From a checkpoint of a small text-conditioned spectrogram flow-matching model.
Model: log mel input, arch unet, text encoder layers 7, norm groupnorm, widths [48, 96, 96].
Data: trained on chords played on synthesised instruments, 52083 training examples.
Rows from block 8 of the denoiser, named by matrix and row number. Rows with one number belong to one channel. Each number is 128 + 32 x the weight over its row's rms, rounded and kept within 0 to 255. All counts start at 0. Numbers have three digits each. After the name is the row's rms in percent of the matrix's.
# convs0: first 3x3 conv (model.decb.0.0.convs.0.weight, 96x192x3x3, standardized in use), inputs 20-29, a 3x3 kernel for each
# convs1: second 3x3 conv (model.decb.0.0.convs.1.weight, 96x96x3x3, standardized in use, transposed), outputs 20-29, a 3x3 kernel for each
convs0.6 092:132159137128158110125158188076134162104131145105145176208192074175113088150132108137121117144160149115160124199133135198108129150089089106131060133130112142144119143175021113123085081143132159148112130127126163131112143083136101122114133138118091127183096125156136152158
convs1.6 095:156048147095080103125133136183152101100114095144148088122156150069084111069109082183140121137099087072138099139146148087124149102095103140113162126115156104116154136100137130103125138102076141141139220130131125125141183114149106095106122091096170155158171062118146125109
convs0.7 101:128154157134119122143111164196165146120107130127126159118084068184113117148129165100111135130119125096135163048136157142119107155137113124118128130095122164105183078204120152137097140165110139175138099091094133166202149108151100099162126130091110140160149159089163162126
convs1.7 106:189090206150131129179132108133156093160167125145110151169127102201144130168125103091115163161117114081082092164159153163078201112089118133143127080135102109183134159231145202115130084089156134091128140118148115092125109159088139127087075104139099162127157153086128121117
convs0.8 090:128148159076061101087048125108153185092114106145125126148191096133135095121137093163159157173145107215127113140085135157140094169148124185150038169140091136132105163045074148051005107004064124178090166129162161110164117143120119165150147157153123140160127141112115147099
convs1.8 088:164003029113027069123029048152133166155099128148113139122143116098111182126142133156132105109142101175144084045119098184153108125163107123124119157105133113112112110092106176098095174143145125106152156120149152149186141122094061123204144106160081112135113159134080129128
convs0.9 116:115140115139136163199182130200120122167144074163102091123117117101148129148143123109114110120147095130149144123110107168082135135185100154144100088108122102150118143105149140075141131124128134150148103159126161120159150155097154135112139132172135130113132133117154116135
convs1.9 101:129110104088126125116136138144124122118124132122132130105167108098123079156147113099108170179185255131149095147072133174160193140096105126121160126121103145103098144112065093113100120111133113080147208082053109104151109160141135120070096109135119101076104137135127092167
convs0.10 086:124096112159181197069101095086104099122194166169189136111197195093099091145130127106120060159128132116133136129113150126135220148166061132156132121110132107120139142147117135119181121086123108195181081156146085107113075148125138110117124153167166156078129127141108116131
convs1.10 099:144147106133142155148147145150198177143164148086139104096103106154179158171136123134144151138139134125150097163147160158171154145172163148132185178126093116116103162138156099163207163131146076126147126081089119121167105112167075097146160106031079105128137142136149155153
convs0.11 096:150152141136152164076084129087084076142119127132119102143114139158140123162158104120130124153149133172144111096199140098126137099059141099123128125113145091125120136154114152113145145130198183125124148139086179172153121134134098119092120135094156147141096124133133123138
convs1.11 098:111120182129106116118130080098112116140098151126195072112076132146119158151090106130065096127131091145151110140154075126164170169086105159131146102162101168174139153105167131158146128136105095126067163157114138196159122124090152114100153107142095131109117125124180148086
convs0.12 080:081113136125207216124081129119113167115115129100132142124244208073124139106081122159149102158137154171150140124109132101189179088144156115137160101120152126082157144161116149125082120146145122173146113107119189113136073118120128088098170137170162138111150154121162085106
convs1.12 082:144118125140146151130128152080111127107112102121145061172109139094132058115119072067077087144165190139147146142167169080078135156169147128127149086106110131129158109135197073111081116170219122148147099145151082150130198110132148135117115114168136146161140111106133073146
convs0.13 091:166157163152134137120116134123113167126135162098141195109093096167204156154154142152122142132118107116125116145138129163144102109136186175138183132115114103118139124131104133127155183118121099158117108120087137111097126098057187158089136121103173147113163141145113127177
convs1.13 097:166154166087124134139153101114104128137118077148127097123162137163141115165150096104100121173128127135101138093100119143119136150154143132107153131093104187113166087139078115161106122102139083120160150156134107091107158090119145150165124159195115098112112131106123123169
convs0.14 099:051086065178161213165115125100104150136105123129132148173169177136142141059122085121105103172148192110105101120099149137140107157126110109089109167160164172152154140113129101127113141126142159194188062079071104098069124119151099112116151153156116114143127147123135152139
convs1.14 095:150096103156128109118130138143177139140151161182118173139126109115082106139164177124170135187149170113119154119055122095131091117088120087121135115149140147071089144108097092106140132086154114173126107144117074144125148103153129094145143152184154153162177141162123047096
convs0.15 100:131151108094148170092119174104131132120144142167193125149129141139153157124130104112124102129137111110114088144151091080153165152123125152115165101122138109156099113097120117123133130143114126146126118141100128099155120155160129117119152141120145134153121131182098103121
convs1.15 122:121107127107139150170119136105145123107141067091095110138122141139159133091090111134089113154135080081169176143116146118122112117106165122126144120159184135091113104136107146148102143137074165131125133107122168095131168119152115130110120123108152117127081129136112129138
convs0.16 088:087136232089116104111137200079078150124146111151177177107122154140143115072174122179131124146145103173110120120135104188120092122151171163143148106095096167132107124145135166112101132112069115147198141170163129068060127174199116138143159134072122159127143141121113119107
convs1.16 087:131186157109128109190151156000119105120109117105108083154149105121138076114140143159130129092169151130160141110092116201109092104079057125152118132135155137131150122136135138168143128163147126105118178124156130152187171159140127134157081090064067078094128079082151171107
convs0.17 111:139069114126139117076169113133117093100156135124121117142113076119121133130116150146127196136111161130134159179107009127119000163162133127140090147144115113141147111160131089140069094154135135165138099138156106129174087163150145123136147108119136143097158135120136119139
convs1.17 106:069255076110245103087255071124152136134147121130122122118118130124148146119078119107132127136116113109139131186155114151121114089174139121167118162123082128134103120156122082167141093134140097083102114076090163151128189115165127153177102177157182111103163111156097145145
convs0.18 117:141149108141161149098105167142150120129138134099135124129097141145142095126170113201127138069110144075100167136132118152120110113109155136134123079139143121126132127086082152098029101106164165119118152121148143111119141113079119131131142140127154132120099108154151138111
convs1.18 120:123138105118104088141132134169128100162153140139116097117114101060111092163131152138130117110079076101123176128115109159137091172122139138116138112128146143110121190121104109136101124133136133117142170120100105130169117151140156125118119125144132087147122118149151122103
convs0.19 096:115112040120121170102120106147082101121105132124134165137150119151126153131131100123112145088111154073114102061140154130105117181121065148125139097128148106107122096180164125119131204095151142134095132144133129128124113099098104138131135120134123178133107167149146174170
convs1.19 092:119115118150136125144159131107170144153148132129105114166099081098116129121145110129227168106143108143096150134123181128107120095126146118146155097094074164115157140168113162096127098054071113125127132123135114143150096123095063130136153139131157241215122148191182188141
convs0.20 098:084122104124157153140104097178153125115112111122128114159214101114127103139104116129108130117124102134123084206103122122105150186167020137116119162149136123080168102109164130163163119172161160136081141111095118162137114150145167164118084125124090153115135166116114102181
convs1.20 098:114126102103118154064038176137186127125133098129127171121131160168129140122133155149149099137100078122100129114101092115044126118111092167151128179149108121103104125206155087125104113094124161128148157087025156149151140097115104094144088189090104132144057055151151123105
convs0.21 109:144127172127138176094123137140159140141135118144135144122127136131147131169133130106150134151142115140133148111138127128116125127128123150138117120126119145117134163137116136128135107150121123158147110110132145141131136160069118097138132122144126131137147126114158131129
convs1.21 140:108108119125132135142125141172139150131155133153122103171151155129145158077122101177134155078157060069148086123118143113121100141111105124153145156109119085100088168181159218129136109142201145138131155125166186098162154154145144142136112150117164152129123118157123127179
convs0.22 095:141163098128134144076091174116129124099114120113109132130143170133145132091162109161123112176118094176133105087132102103143102136170053129137118101124119095134198101186117133173145116143153079147050125166129148112128132161075153109118126063129148113127116106154106127116
convs1.22 091:162033193137036153106000169159117142155089088154107108111131108138131105109097110160113172114040165127067147162143108078130108127115158126112168155188143154127078122097140100055107123112101093111099096139161112138156110159071179138106092135132109144159102092169123124069
convs0.23 118:153125129138163111126137177138140144146127140174134158103114141113136163138130132139126083102112071108120083116101152128097155105115105149113175118140131093133116168109097165110102120148119133097139110118137115153126128117114132121126151138094153129100152111117143117165
convs1.23 124:126133113121105154113140144131124124131112123165135109132116130179077089126162180115094099096143107101096066138129124089146138149062097164137147125125103095083069132113143074099163154138141121110132153155126080124192151148126131132120139109166117120131086108197177158069
convs0.24 093:176187114113118120162108107108115112130134129121136202177204193128105206125114139120134150141116149110128155120124061000099207120050130077130111141121115155155154153146055172203080155137148191215153112125101126123116134132089116147145148148161143135151136117133120132132
convs1.24 096:149084161135077110173089128070149152162138058112154129147141155102116128087111151074049101115114146195124087098190154089076130156079088115108119189189081151149167084061114124132104145141154116129089172109074107096130160143140093132098140086103119117125119144113091089195
convs0.25 125:131114166147130094152183108171147128142131100135143129151114163182095117141075135138133124141134135121159095044154178084119147118076136092127207113117155142075158121143173138152138112143105130039178132112155116148136141128089135131108131109125107140125134143103153107118
convs1.25 100:047160154049129139027215126165110150155088117135075190123085151104104145118137159054153111082139168077122136190129153155165143076127146138149188139129107123129129104109147115100114112106140106154065131102068163080061167118150176118136113195140113171093147089110122114168
convs0.26 111:107142148160133124121132184158133133136129119129143126100156124137163145158125127197143100100112163081143151185109140143149114068139157124144120117143106109146150114101006109071038133126142103133139143126106173102118108113159112140119148124103139115131107119142138147126
convs1.26 117:137119125134123105097090153116138115070125158128135132155128116028123160129114139176155117225123149110121117141113119217190161111139084124141171087119138106105075140151178060144239185116064152105087135131128123129168127130115101099134187131079181103099145149149176130118
convs0.27 078:082169170141149084159164078125129155121117132095121150143223168085107043079139092152147110119116105114131108120145097196117081198119120137153112113130145123107134203104135124080155055041157188149154126119122189143160174156064147111134160133083113184136094124108152117133
convs1.27 087:108154169137148136127085092116166141139120116111132126122157169107123137142105131186112130146150124143171091164111103133124106056122153042096145136141137158099097103116135135049108135112122097187170113103151115109098137063101136085130170169109135154134122147138159087192
convs0.28 106:126111144117139112153166151202119081117100095137114116083118148156111173141083115161099098162148146123132133180125104082151204109115124118174110118114130154109130146063118125147169122142138143130170072119131136174117116205125144094146103107165132108142123113155121127139
convs1.28 097:172119124113136150133183055152167152102101118145139166130139164128135214105145140114139116073061126110138106140104148137101140173197160108126132063113122086121159111125127076058152140126165127119163119126095149183125159153123106141146150214117200162102092087126106090100
convs0.29 096:104138147102153139143105103107151120186112120155098144111116080142139128118098177038154171081174151120171104193131179231124057155175132082166088096131174129095125160108045151057007116145016099111163108090162135108129102090142164145167149095103132118109150136112106133176
convs1.29 095:147062134155057162090066149202109160123108127163148131133156115160154138162142147182129096145118121125118145158088160136142130109067173146134117091118152136142141180126112183151077107147069122098135199147097101117075115149093109136089108159143137137109147206103158165032
convs0.30 086:095088089136123149139148150131114074151146141151157107090112103103127132141126098165142169108125126105123123086138116160127129168175048131135081103128149110107122123115040174124127144131029147138184125108163195131142202136082170128133116143176157123118130137111140133153
convs1.30 094:137003139177099217193048198137119070139137121181141133167128095156132096146124128165161089163187105108143108107131087095139163043059095123145073148162093112147084167129156074112120135105108159162127150166108091165098173094117232144099155136139203149088159200115067145142
convs0.31 090:117115067115076115179205212115108120132153114138094104157108107088119079138171150153141163166150160163166154159134085088142136149136147138117089121127101129162146127128123131132162120146094122106127173175218165166186117105093120129137128154135119156174132143146126111057
convs1.31 102:107109133101108123169151106160065084191161095074124113134141112140185185119106096155130081082090104134103113149139157173199159128100168102089107130177130083109144116135120088091065134117086150143108155170129146136123228165165163135131149120091117117119095092141115151153
convs0.32 079:130150133166184157091160126090146179153161159106105113123093077144162136138114110140132169113154154096144134177182052155099093087112255122114108078124139123115111130108054135023000180085127126119132075083134122168172141118120153157111160158165125142156125148120131132106
convs1.32 086:132136098128104112103106092105091069138145145105114138157126126219149135174138152081147167085150131173138109146085092101137105157122115121136129081134080112074120134119101155161071095098098168097139187162140147158138142156131176196112093142124090103151143159056097151105
convs0.33 103:156142115110149157135140177129121089138174100137108107111134169134182158120108118113116141109155121142175130176171131160143075051124202138111120147104107133148123171077116115081139142136127126146105094138137141132148070087097156107123141109135128079083145126160130117145
convs1.33 104:168092143131052117149090119115132130111162126116152144118126108183166132116084154129147123114140146111110129120143226152113137108126082175159122139148155160141131097128111129147146133111126163179148138171148133157092162120147025132142123127108106088094100095188085121145
convs0.34 094:163140157145090123131090126156255106134125072136088107101181206105154141089106085096082110187131065187155151154087081166096134113107126118102141136146127138121117155116077115123169118141112150113145118110144137109124158174126176166101119106128132127161152114134089109143
convs1.34 099:179112146190118122100024147128099115072105086135129154182122127086113135098189160119174093174107152122049131104146195060089140162124138085106107127118133146118148106103161114138111162155114122114133156149146143163146106140173114117126125164120083123121090085174165092183
convs0.35 119:135145153110102107125137111103160122136133153150087135113174158140130133119089144153110133149106103136133098100110112099155134091205154036136131133128160124109150092201176134129126132116128078149180124168151114112131109226093107137131128075153124153115116127129119141142
convs1.35 100:125063182122114145106101188112136178094156185141136146114093089103133083118149127103133109191126161147078148155135091139145157131134148074151202085118203108127098164079117097082186146091159096050113127090099110095132103137121069110137102139116119163095096123150150076161
convs0.36 095:124132087104139107136152122129132093117111150149108171165174127100115118149103099128158142183160089112136124105093170103127136119150130176110113132135117124170170133143100181148066085176157150159110085142064117145140098106116091118133112126164147095132139150086113147151
convs1.36 100:157111074146166131114119146154182123189134158132100150122130148151129155136097167145140089120160112193155138183157157156124084139167122116169106165192123166157123104136130127128112141144163168167105138125122124086135128135144118167129101177123155150152149143115105122119
convs0.37 106:107157129113131117094104087157146147146135157126042092197147154143080127103069140144105140112148141129130126184113103182144103074126223161142107129150137130090119151090125121101106076187155142117138076119077159160148123109149088102120127141130129152114120142174117165113
convs1.37 095:171142134131122138175111117119072124050025111192072137110124150074120146092115097109127120175174088132111134120152149170095163139070160169176121103088154156145150134137130081081126176151132151113115154084120134055105121102080106115134136199224213171147151156156146199114
convs0.38 092:101106122135142149135130159139134142120083133171139197067115142093109118124141125126155210146095136133134130219078049157145087102135165119147068133109106135120131164137144141127114174144167146143098139125123174177197056131171176209109172126044142116152167116058186151175
convs1.38 097:162074101141090071117118158141155145133157083174108067106101142136119112129105141179167170064125091110105150071160110154116109141175194171152193131134185067103112129145101146130073123121139128141078106136111112130115130128193118120126086225163114131150121150100191140147
convs0.39 118:082118160127137192138107095126133116116133146134129131174136107117131185135136120116129215159129115146145078097157121148128055101112195098171156124121146152105109121115082119037101104121160129139142158125114154109130105094148107122116126147118134129133111121139127126139
convs1.39 121:136124138131120155140153127102112142158123070152149166137135115175138183135126113086117167144130159146135145115109129125138097113097138111137110192160079135129149111127137162110070161122124102112125079114147177124105153131099106132142103112152109128143130146107130142140
convs0.40 088:108145156100129113135115106181126121133140150116122111116072099188157131122174143104130163120122156147150149101136255184120068156154106127137122169138213145141148105118106120120106054118130170215229123079072162095146081077115127144167169139068109125108143125102155143146
convs1.40 095:188045132147129121131128173124136131151152181151141136136185105133119125136165113156147100158119139081106131120167144103141114119120130115104125120093129114160120089122134096139139111122134156134105157133133144132145183163170103145147158078082105064155119145122159171117
convs0.41 095:136129076129100079077141132138080122148187178131132121159119084146171187070129123180120125088138144098121131158093092114162122083092133091075092145137208114144089106133136171120134141169128158180148130156143132129100137127119132143115149166156134106134156165151157136156
convs1.41 094:146174091138139140158087089103208183101105172105137156139156140157135090122143112152143116121107096141110142126135129077105135122115152106167111145146125133136150065035105130118046143160129155109151150118110137191133130222154102075062101142126205149144094096125110158144
convs0.42 118:130108060130143189144136173159133126098152147122093123127131147169189194110076090099129165116142148161126102207115049000188255106102090139142137140118128132120152083061128210215081154202083115137132129116120112114133053083074102079116124156172120119132150134136155114091
convs1.42 111:185137099068072152149128144096080125114089088091122135115116054120111114108151173112130149128116142158125097046130167065076104210095092201170137175107113077120161125143100088061081104130125173077116143133102164144100128179217062079061136116121116099141047042126165138123
convs0.43 092:116133110092140126118132121180129145141111121165115139181094102122077063120149140126113136114123138163139105129115133167133105119161121226158150143130116140150149095059172083104105093142140097120127097152129139140107124110120093094049105098159150157068144158160132131151
convs1.43 091:134188103141122162110046199133150117171145147120090140090106114149142172118100148178184132123126118139106164100075147132159142125120130079161074174180141109124074136127130169172164112136120151173104151126113136134160156170129086139097117205146185155139166199109141133132
convs0.44 082:149181169139127122140145154107139116081083111135128152198178129126102119122162165088138150124123128121120164096170136135144116105091077136146145127097119122138105153179109130125123098133192125114180122139121115082087122128088140133159124139147120161091157143137112148117
convs1.44 081:097139123137114189191089148105120143148119126069135115130123162108105119127152129115090089123160214136095128130091120126186132137094087100144123138109052147127111133118122171150129158107119098082067136132108117104163110108136116123122167177116126138130146188205067149098
convs0.45 106:113141138080148138113141154127165173114150218134112142149145139149136100092100117152127111129122160149134139102146208255127000138147115120118127095114133112122135139192113073100153096084172116084125067139149114147174108154185095122176136114082120147169140176130135125126
convs1.45 095:110147141141165088098161122161102195111052185107117157140131153127126116154138096077136126080084139147134141157153103121120120138153120125144137100139124124121157132128095130109129199130128132124134133095120147125131107098113155097135144088159073140099138117134141108122
convs0.46 090:167120087107087084141126143181147121093070061137136137116160156117144134141132097020090116149133099179120128099142144000125255215094039184159098099140130159162146155178038153142090115107154126109090134127145142173160096090118143166134138161157112137128172143090107151129
convs1.46 088:140115171111098135101136166188130103147145166083127154122143135172161152108136137159091072136153079139137112169168140089098133161175160158133120190140107162086134096130144128128111156159148139148155087132204138122145162118161110142167122102106160104133123166161085159134
convs0.47 103:118096135135150146126183087105109127110170162082156162044116171099113101184172122134118130080119109119162099000106207124114054066154150144112143162133178112101113118203120155133050093136105185146118140115102109110110137146078125151121146111129123154143126171135153151132
convs1.47 094:085136191115139127113122123152077060140136122150125171128151169135151200123132142119110172106081117086163130107111153115127176159169151160173102140132114163130106100099164075137142104155133148106120132090114155075172133042120106133089094098105136152137147150139111094145
convs0.48 097:145114201109128171140122159109132127095110164122151130109159155129141085124136114091126125176156101148141096126145131142132085212090074119110121139144147124103124095165149105133129100058137127140155099101144158151152084116120105112122119150191160077113144072119138118118
convs1.48 103:155149185140130073134083121090128128100122118158169157124121128128119058135129125133132139137166168127115130088109153064136147112158159092088112189147104108158168145139101143204191120138122136094142106103182096136174165184104143113120121086164123094121097079109127094133
convs0.49 091:095149134151167148143117132127111170140154179115199171159110129081082062150190115138117140137143121148089084164162107148133092094095125146182172073128161102117138130158147136197187068068207120157124135152149112143158115095114150111166104139160161112162158157163109158130
convs1.49 098:090096141104110111165123135192246134168158164136162141132146142128142190122122099105059125117150155095117114098035060176124099131136176145162142132168150108141141150120129087164113134151128149101118175091141186146143073073066149179061132118144106024056118111131115110160
convs0.50 074:060117160120123145080125148145203206135167150136131144096131073121176111058125072140125088180149085122142139131131093165107050190081103114123096105094113089135158122133101062130165127105079079069065132165176122140126158114085135128099096098103166117149110110125130141158
convs1.50 085:150090096152125154108142119133108168168138129127122096119127131134136158147127060080125169136128185121173112137115105146148087142110161104117125107121158112132139099187160052105115159159139085121114119188175084165171163136180156139164162176142147148115134145177112146147
convs0.51 125:093133164137116162098129133129138124109139093115133100129143141150104130123144127119130138181160125195159151140122128115134139161158106119119117143108125172133158135120161130109099127118117141133150120128149117110101137142116146147152108114177136113135126129137129122131
convs1.51 123:115127136101128159116133128114107147123122119128109119120134154135123106126142157082126113176133000115136133134128136188136038145140128147114095057146181135136116143113161105103213105117138157146160089088143136115128137106103151071197115106128147151137131140130133106124
convs0.52 094:129113137108159143104168149139225165124134177128111168090119157118112126112117101156113132129102101116115089155081111113118127135124141151115109151136083151136099174103072146133115116113135150152165147125099122143094132123108156170144152139121112143118125163144134144186
convs1.52 097:131098170210140156143168115142152171111082126134084151046098101055113106154165166159150045252132083139135145082114133079130137105115080159167134091074093120139135130146165130151133163143090167134154093109105135111147106168106164115107047060122122116131114106164130077090
convs0.53 120:113125128098116141093175197125163122162144132133135155138153154141133138130120120143142180158137170159168101110155145181125000092125175145137095129131146082129150088154175164026046115098141121101133126122107133122078108118145116122135151121107144136123122128126121143112
convs1.53 121:115148147108133140131133122104120122159102112142127146134139115037124178114119096120138186113154192158132120148131145114154173138110145096117236197111000143132048119132156091109152156134103121116131177123140125112168154133108059110160125152141155142135115129136109110156
convs0.54 092:138111108146139134110138113138146169133147118149159145137149133092146162105098143125105117132119157126128149095126133183150179044122135100099088111133117149118106101136133100121128129111144106131124113151128130160151080113080105151163113140174102104078132114195144110145
convs1.54 094:187090193127132129154237116130145185139102132167177132099105134133111114106104160102095126130170134137134086123153146117165144162235112147140139126074136145163146160113137169148122152131086124101136138147108086070143116180128140124137155121164142077113101085062206136205
convs0.55 107:089127151131127121155149197103098133106092159110113156171160129163150104137128155154150118081171094148128105090133184174118127055146157076137164127133112131137048127125121113057087136120166130127128122124086162137120098114127113137157154143138163155105082144168133096159
convs1.55 104:133150133165140147144129117145155106127149122108129138106129145098107104122113149106104142075075007101130119139116115100124108143132156121111095142182145101133111113121128144183169136114109096115125137121132106127125113153128153137113168118143109130136167112188131093075
convs0.56 079:155141114128106116102084075094141193106152125127139117200174194163227177137199124143110091121148099127125097102105107081138148177157113095117126125153148143150120059142238133108163156074099081114089121190150157138147109185127108138131034099176091141109109121151157136118
convs1.56 096:118150140122128109125122128168130099164164160150184166115132138135134108151141146172157137134120132155084143135162194124088120154132112086121102154139130089109080114084119081113116118150141127095080145146158109142159107103132083147162064128153158150127102120119067092133
convs0.57 099:138128122146136131083133102135174153122174157134101108134099162116162150127153147107156110195173122127116121104129130066125144143125123149106128115112147136105135078179152141142071142136109123150136107127107130175176095110143065098137142155168153096132127039117129098167
convs1.57 097:126125131101131158130158144104111142182191144134120104125082087132110112086136128108109089073122148121099094052092098150156121078088115070052131182128154117142099113116082113156110112145159139025143119071133158083140080179118118142093145113141164142191106089120119154102
convs0.58 099:107135113083108171147133064097135155130117123193178176112189134140098104070072081126122109168127097124122139143111109100087230128124101139109092089083078145131125233170000175146160066089251101163136130128132088109144143092114114158124145146160084146117113153139104120121
convs1.58 098:169125118146096137122132106115174195117136094084126114127181161083079051145100134194158129153120101172074072149126099130112093137123082111161118139136103106132092146220159121080147116066114128078079111094043131144162078124158122120115100098091116162122203239192111065069
convs0.59 109:112121159126137103172162158125113084149124094113177182100159148143107120125124090122113129202120097110121140106188128162163143155137127121151130131091103104150120178148130157046144095158113136128110108134126094119162131157119097151118143135131150130119129118109127110136
convs1.59 110:090141141129127126125124113075134140147123077112079098112143076128122146119122131141163143076098101176104133114170194085054140113137205101121139157150090172118144134122131194136123125099149108112164085041109118126136140101173090135110097106134090130150221092034089092149
convs0.60 089:103140151105124126159177119177098119133122126141180146141152113151128120139141143134134133109138177113127189153105119113115170196146056143160141122145138071104119161045096077107136067135125161155127113126126148138095135090063093127115115144145122146163136109122113110122
convs1.60 087:141181067144173167106144188035138120145112117106138122067096130148137160104125135143122116138123179148127082091046158101117153105088125112110121122119144093110153121104101096143076138107082128129138140202141187171134113108125165139140127201100168134104122108059095157145
convs0.61 085:128184120127145160079102079128148148122152129124118131070032130104130128124122134088114124114136138139147167117132116161145120139180112101091135115145180108125155167100119139123065105159070145121111170138110167160112140163151117148144164097101114072122146094160138115177
convs1.61 083:137160117142104136108068167145152126137167093120110082088066131079129056095124052145133114129130118105086120133130148150087127164116185046100085100132116092116161112088150208118119154143121139098094101130080181154134069128075136132105125135086077112089058072053152129123
convs0.62 096:076095129094091059139183205125098088102093099148135126126103123134098119143156179131129141116129161128111114112088128142109142010121186098128105143164136183142158154075077180108081138140112145160156135136091162169120162121137135123138104126120112136120127126116075114168
convs1.62 099:124086154132114149121186090076077101126163126147091130120138148152133136115097102139110117108109140085095150153116060147142115088139057145123093069069088147101170112083098111078115088117127164153159171123127199162140131102160151131132105153117147146148079131158140169099
convs0.63 120:128129119099117149110134140132152098148148128137132154123137172163134098169126091150150110127141105132129158137124138143141055121126120112116110111130103147139119108148125135063083120070139188117084123125135122134154121100152110125092165127109131109146096125128128133123
convs1.63 125:131113131123173186133126126152144154101128161092155109096115163166150089157124104172129128121126104095121139107172109084117186136134133139151101035114172121133085116148132073135154157136096156128146091107158128125121101139116191150124154131110158130097078128187133110131
convs0.64 088:107094136149139137089115120158150158119120137087107150141143157133136121147149171187153163113159123133117089077152117121112134137119143134138115139147161126125141140161130133104131143155080165181150116153163114123151158138119162159155094113103092142117085114085138111113
convs1.64 095:140129164108172110135109147145178105080102135110091107133128128179099147185103096170138195101129117115120139166165109127125096100159188173124136163143137148146122152158096107176123073102136063042136047013058025047109170090102124174113116117044067037088212191142141112096
convs0.65 107:140151177143123113037082063172175194131102134080102116100033061129171162143147125132163129123130101144099110117110149147113126106127174151122157119123153137138162107083158140145144164137065049064133135184142164178146143167158083097108096120136117131116094119094154148143
convs1.65 107:117155107135152105110120150106137105093152160143158104098149153141071082172199171153174162189208183160167142147126088147097113125128109120142144143180160150140115136143153112148159119133162101122135117149164072095089098103115140125119174092141123090103134171119088086145
convs0.66 092:122163140129129123131113164153119119130085096162142128132128148137116171189195153118139157154110159163098090111096175113122174099102117106108097129164154095153134122113101158117068187131130083106087151167148111103106163214121147122097111095112087111100166097131115119098
convs1.66 095:158141096093126139139106177202138157143102112145180101117094139132123124083128138094042150173137120167168103132166177126092073089041161132152131166150198097138106111088140134163072130135120097150177140128135127211190121122135168167117128115193083118107125147177099119089
convs0.67 123:144117121125114134115130196133098133136104131130141127185128112168100121140122133122161097126121101129083097088138166136094144118025215152078137131139141134147122138087162130109099139074156150123125122123130131128124125075158105131112137162095134130167116143128098128069
convs1.67 096:088231000136109047111188000125199105134135080129151074129154151110145121133099087103112098153175166104177144135105107138120141114102136100116107090105148163129154164122156182105115079150131188089109170163145128146156129211138161157118136155115115127171135123097137170146
convs0.68 096:129120090181191153121113054195147129154129109128134084099096069107090124116070153126105099151109108118138155170174114144124146128123185126180146129134136123144125097090170131121111130138075133156171116133123145135088140100101127070125113137162127137131159126124110121136
convs1.68 094:125070170148133159083187045089118151104100107148132122113161131099147119163111128109078140114119138167123095134198140164170134134164153105104121142088090116094120159160133132153069146108084106131122077125128126193107142126134084135149161240132135099176122196173124120108
convs0.69 105:121115121144128098125132115089134122143113128175142137098104083156184166124128114127153122088131109148101071116168122137153255054109240096122151086170144087150102152111078121111106181156125134107127106072106180097139175153122095112114035103216168155039110134138111130187
convs1.69 103:106143146118164180118145080122096124170102122165118125166131150120125107084130105125187128119150089155127113136129157133056068148153130095158173095170151124121156121145096143127093112102159141138106147110149127105133136121147103174108152148138133113100174120132145106067
convs0.70 128:129134133152099134161054164165110106135104089134161126142147070134122107126164167099144115088123112164133107100088160135101160109106131137120149140128133097125120155081114135113176122151166136159121146134158111121154144099140130142128114128144120114139125115126133136127
convs1.70 100:175014075155053094184013122163150140134176121105139132127158166143100153101120143167111128118104109151108131144177235125142159163058131140126191161114094100116120094110125185191106158103167077137198113079114111120123176117122192192173122157127086103128122192125118135134
convs0.71 099:166193183054064073238255221128140133153151160102134083143117096103075081220139175157124111095145185119135181186145053124119128066113180120090078083118127104148131115103147119102125079158134088076054237199175139106147059139098134138125181111121139131134109146150114105077
convs1.71 093:127116098115161177156157131137120129108093089083131099148163152107161150114126104154115156133159138123088104109117099166134126116062072186125119105117144123080072074101135090106111151191192123111169143098134193071162042125084095106092087180112136142135162188145093111057
convs0.72 076:155120142119148141090113119130114141135114113141134119107063051141137134122097153173167156093119158122125127146149153189107085122079104133140113162180147113124089139144233113138021069176081097076100154150137133122102141130186134122113166158174151092143141115175147159133
convs1.72 084:145161108159098142120108169145139148138115105194134120114135146131090108141134170111177186119165125095154104137111154150130107197161120097083087099152140147137107104081179143174130156139141069114173080124189091133109129104073132157142083171030151149146106149148118119051
convs0.73 097:171172193133176179087119107150167156146146129129104121172116158186174153111100115173205203129147117136122083120133125139125118111132159203245223099125099096110095130125142119098110147168096174177182055051009160184144143143176086144109154135132133158152166125148084108124
convs1.73 096:159140106145093147140115110118201121051099135101145079130105185129133136104066112127159139174192165123106143099122161091092100126106120145170133082096036162154137125156121151198206134116084131101161141117156150143135126150065137159152088140054184173125119107149140162118
convs0.74 105:117169179159136159116135127197126065138129126121122133127118120074063143169123126123154168083137132085132117224138069083087217125132182140118119128149151090117156146073000124145181195136229156139125102132113115114103138107118194108051105103133161158137129149179131110102
convs1.74 106:123140103192146116154218121108159132135121150135162111093172187113083133151091172133133108121176114152093095111149171161144151092108052154106172111140106150092102125192155095151138183124033081166144154151113153177164112147144062159155153100141175160111058176168083164155
convs0.75 087:173149161127118122146164150151148132124090138148138144121161114145117087194119091151126164142110125134127105097153101149096051193105085112113136107109154119131128145077159160062114180091106171117094132113093125134159175138087176158114173124095099118125169133136132147138
convs1.75 093:125146141115180160154141096129164094119151076118142064130125038165117103141163136114114179185153183136084117172113115108156160155146132089119092146091144105139134102113119108124123110130111093116154103088108043081118168084109086146107137070139092092147101119173122106118
convs0.76 108:125151159159200192105141154161156160149121166105127126127101170074093097138122119146128084144133087113115113112159118106102140105067212126088114082110119076074103160145121128144105119145139116121116071078098130177160144108150155125097088149099101146143117104134108123106
convs1.76 095:128117155119151064128188077065068061175178174103143107129144111111073045120134095173142120197160183103111168204099142140062089121175176114104091149183200122104085116146132098128130088121147118117148133142150072108110124129145116108113126112146124143108120115144133080137
convs0.77 088:127171124076115063122130114171119126154175127138128119104182144173135101120129091104109137113143139058132140118126114207117070103141121094142140150149119131120134146185116139101104103157114092144166116144124108095126139210114129114114127182138107141120156152146141162152
convs1.77 094:121117156139095173185107153142188135131093172115093124134098090096094095100095113167135141077091120143129173106114092134179170108126086174173165151139150168169129146101101118035156148118101148101125121112074160147150146119162053088087089149067229199130043014101116092135